{"image_size": 16, "fused_qkv": true, "beta2": 0.95, "beta1": 0.95}
Rows from block 4 of a small autoregressive pixel model, named by matrix and row number. Rows with one number belong to one neuron. Each number is 128 + 32 x the weight over its row's rms, rounded and kept within 0 to 255. All counts start at 0.
After each neuron's rows are labels from the 100 images, of 14976, where the neuron reaches its highest value: "strongest on" is what is common among them. Only what is clearly more common there than usual is listed. The data: cartoon faces. In brackets: how many of the 100.
# fc1: MLP up (model.blocks.4.mlp.fc1.weight, 1152x192), inputs 0-95
# fc2: MLP down (model.blocks.4.mlp.fc2.weight, 192x1152, transposed), outputs 0-95

fc1.167 [182 180  59 119 203 109  88 135  96 164 133 121  96 139 147 165 173 123 115 108 112 157 157 139  72 155 157 161 106 123 138 152 165 147 125 134  64 117 169 101 125 139 183 114 154 106 120 112 142 101 135 195 126 131 108 190 123 144  86 164 148  90 137  84  97 115 111 106 138 157 144 133 136 192  66 103 124  65 116 116 139  85 107 138 184 122 132  82 109  71 101  78  90 107 119 162]
fc2.167 [179 153 172 135  91 145 146 148 130 149 164 118 111 132 179 117 139 150 119 159 161 148 123 161 123  50 150  96 154 146  94 142 105 136 108 152 144 162 120 133 110 145 145 106 106 178  58 201 106  98 114  62 120 132 130 159 142 108 104 104 116 173 150 158 185  80  95 106 118  91  82 147 155  90 175 126 126 117  96  51 132 164 149 118 106 135 133 162 102 101 127 129  85 151  64 171]
strongest on: looking right (62); purple face (32)

fc1.433 [175 144 111 100 113 110 134 107  93 128 122 166  70 113 149 140 100 107 115 134 109 146  73 120  72 105 131 171 135 122 108 152 201 159 150 173 113 185 145 125 145 111  98 111 113 133 114 138  78 121  95  67 195  66 143 155 116 153 124 143 143  88 124 157 154 119 123 130 146 115 153 103 163 110 141  94 131 117  80 127 119 118 186 144 151  89 110 109 102 125  47 118 125  44  96 129]
fc2.433 [ 84  84  73  72 103 103 142 127 112 149 144 126 178 171  80 138 163 130 158 116 117 116 193 106 154 103  93  56 145  84 167 179 144 117 101 148 152 128 153 160 101 165  76 141 139 193  73 156 108 152 144 138 119 123 162 142 110 116  74  93 107 118 190 161 148 100 153 124  96 137 102 126  92 199 133 148 123 152 177 117 137  94 177 145 166  93  91 132 136  86 163 155  98 177 124 101]
strongest on: looking right (60); green face (51)

fc1.278 [186 109  88 195 114 184 124 156 147 177  96  93  90 178 129 128 128 129  92 102 174 148 147 164 124 159 108 125 113 121 148 177 107 175 178 125 144  67 169 186  84 170 122 175 160 120 140  94 164 117 206 149 167 118 126  68 105 126 141  98  90 112 147 120 133 114 101 128 153 115 129  97 143 153 154 134 122 102 165  66 126 140 124 111 119 140 119 130  87 167  97 142  97  82 118 120]
fc2.278 [ 47 177 181 116  87 151 105 132  77 139 162 124 134 120 141 165 131 135 120 115 132 161 126 116 123 182 132 146  80 183 132  64 118 137 125 164 169 161 110  97 123 101 171  69 119 163 115 111  61  85  82 137 151 123 160 153 112 141 159 150 105  74 122 143 139 135 175 110 105 124 107 142 110  71 133 133 139 151  93 138 155 135  96 128 122 124 155  99 121 102  48 118  83 162 164 132]
strongest on: looking right (95); surprised (51)

fc1.359 [ 96 150 119 168 126 129 135 113  91 170 145 118  88 182 126 130  75  83 122 130 109 137 133 183 153  93 149 172  82 140 144  98  94 131 112 117 121 119 129 132 116 136 134 101 113 176 147  81 132 155 142 143 137 140 145  97 142  55 115 144  83 132 146  71 149  71 183  95 113 112  50 154 104  94 115 132 104  98 199 136 137 234 146 120 171 140  98 130 154  96  94 161 130 168 154  72]
fc2.359 [162 157 177  97 106 109 183 106 106 136 139 148  65  96 180 182 185 101 126 123 110 137 190 146 125  82 102 166 123  92 123 131 128 118 183  86 129 170 155 145 174  95 141 109 112  62 135  69 113 191 114  39 120 151  88 131 111 171 130 128 181 133  95  54 129  88 101 112  82 114 148 125 159 126 135 121 114  98 117 174 146 118  94 109  70 166 132 142 128 124 185 115  97 137 129 152]
strongest on: looking right (68); pink face (36); surprised (32)

fc1.706 [185 113 132 127 137 146 108 135 104  96 136 144 142 139 110 129 126 150  99  75 154 177  86  62 124 162 186 169  90 141 148 100 113  51 158 112 158 158 113 126 156  95  85  95 102 100 140 101 154 134 166 101 150 100 143 153  56 127 159 110  66 128 127 113 121 135 121  62 101 132 108  68  88 142  88 142 105 136 108 149 135 107  99 120 121 215 151 115 144  65  99 184 155 152 152 148]
fc2.706 [147 177 173 141  96 151 111 111  88 162 146 125  93 156 118  93 181 104 108  72 123 107  78 182 108 140 145 154 146  57 109 181 125 200 139 153 126  98 146 138 138 102 108 183 115 130 125 114 157 150 131 172 199 156  99  88  82 155 153 111 158 168  97 127  84 141 154 139  90 143 134 125 173 104 153 110  47 171 169 100 117 134  96 119  99 134  83 142  94 136  98 103 147 102  89 118]
strongest on: looking right (89)

fc1.59 [190 169 132 128 178 117 143 166 100 149 114 120 140 105 104 123  94 104 173 127  58  59 135 134 127 169 149 166 173 103 133 124 135 122 115  96 195 132 147 154 129 129  82 177 128 193 145 139 134 109 171 108  88 152 122  90 149 118 170  89 122  81 116  73 121  91 103 163 127 100 130 126 128 126  63 199  93 146 126 116 123 140 153  86 109  69 126 159  40 172  70 125 145 109 112 154]
fc2.59 [126 163 100 172 146  84 110 109 157 134  93 122 143 185 149 104 171 110 126 130  87 130 102 154  64  87 122 111 166 183 142 144 175 165 121 131  83 150 122 156 129 160 135 163 126 136 152 132  57 114 153 111 165 119 148 112 139 145 112 135 125 106 105 127 142  87 114 173 119 126  92  61 116  87  87 149 169 117 134 107 149 120 113 126 125 154 131  74 171  88 165 154  74 137 161  87]
strongest on: looking right (90)

fc1.76 [192 165 158 178 126 100  87 119 147  96 105 115 168 158  66 169  77  93 124 108 175 109 151 107  51 128 129  91 154 139 120  93 175 100 110 120 157 136  91 120 154  69 132 109 140  97 137 165 129 115  78 124 107 100  86 133 117  96 121 125 100 104 152 138 123 134 146 158 153 141 131 141 181 185 111  94 122 112 178 122 135  50 144 125 169 105  98 183 137 140 170 134  71 120  59 123]
fc2.76 [122 128  67 103 183 103 153 172 126 142 103 110  96 110 110 147  93 105 128 152 206  76 138 161 138 149 102 232 170 154 174 145 155 148 125 140 167 136  98 150 153 165 119 100 140 162 116 122 123 158 119 161 151 115 157 163 117 137 159  88 152 103 112 115  82 130 120 159 195 147 150 141 188 130  85  99 150  69 125 132 126 183 151  37 160  97 132 135 112 134  99 148 103 171 113  41]
strongest on: teal face (58); green face (36); a mohawk (26)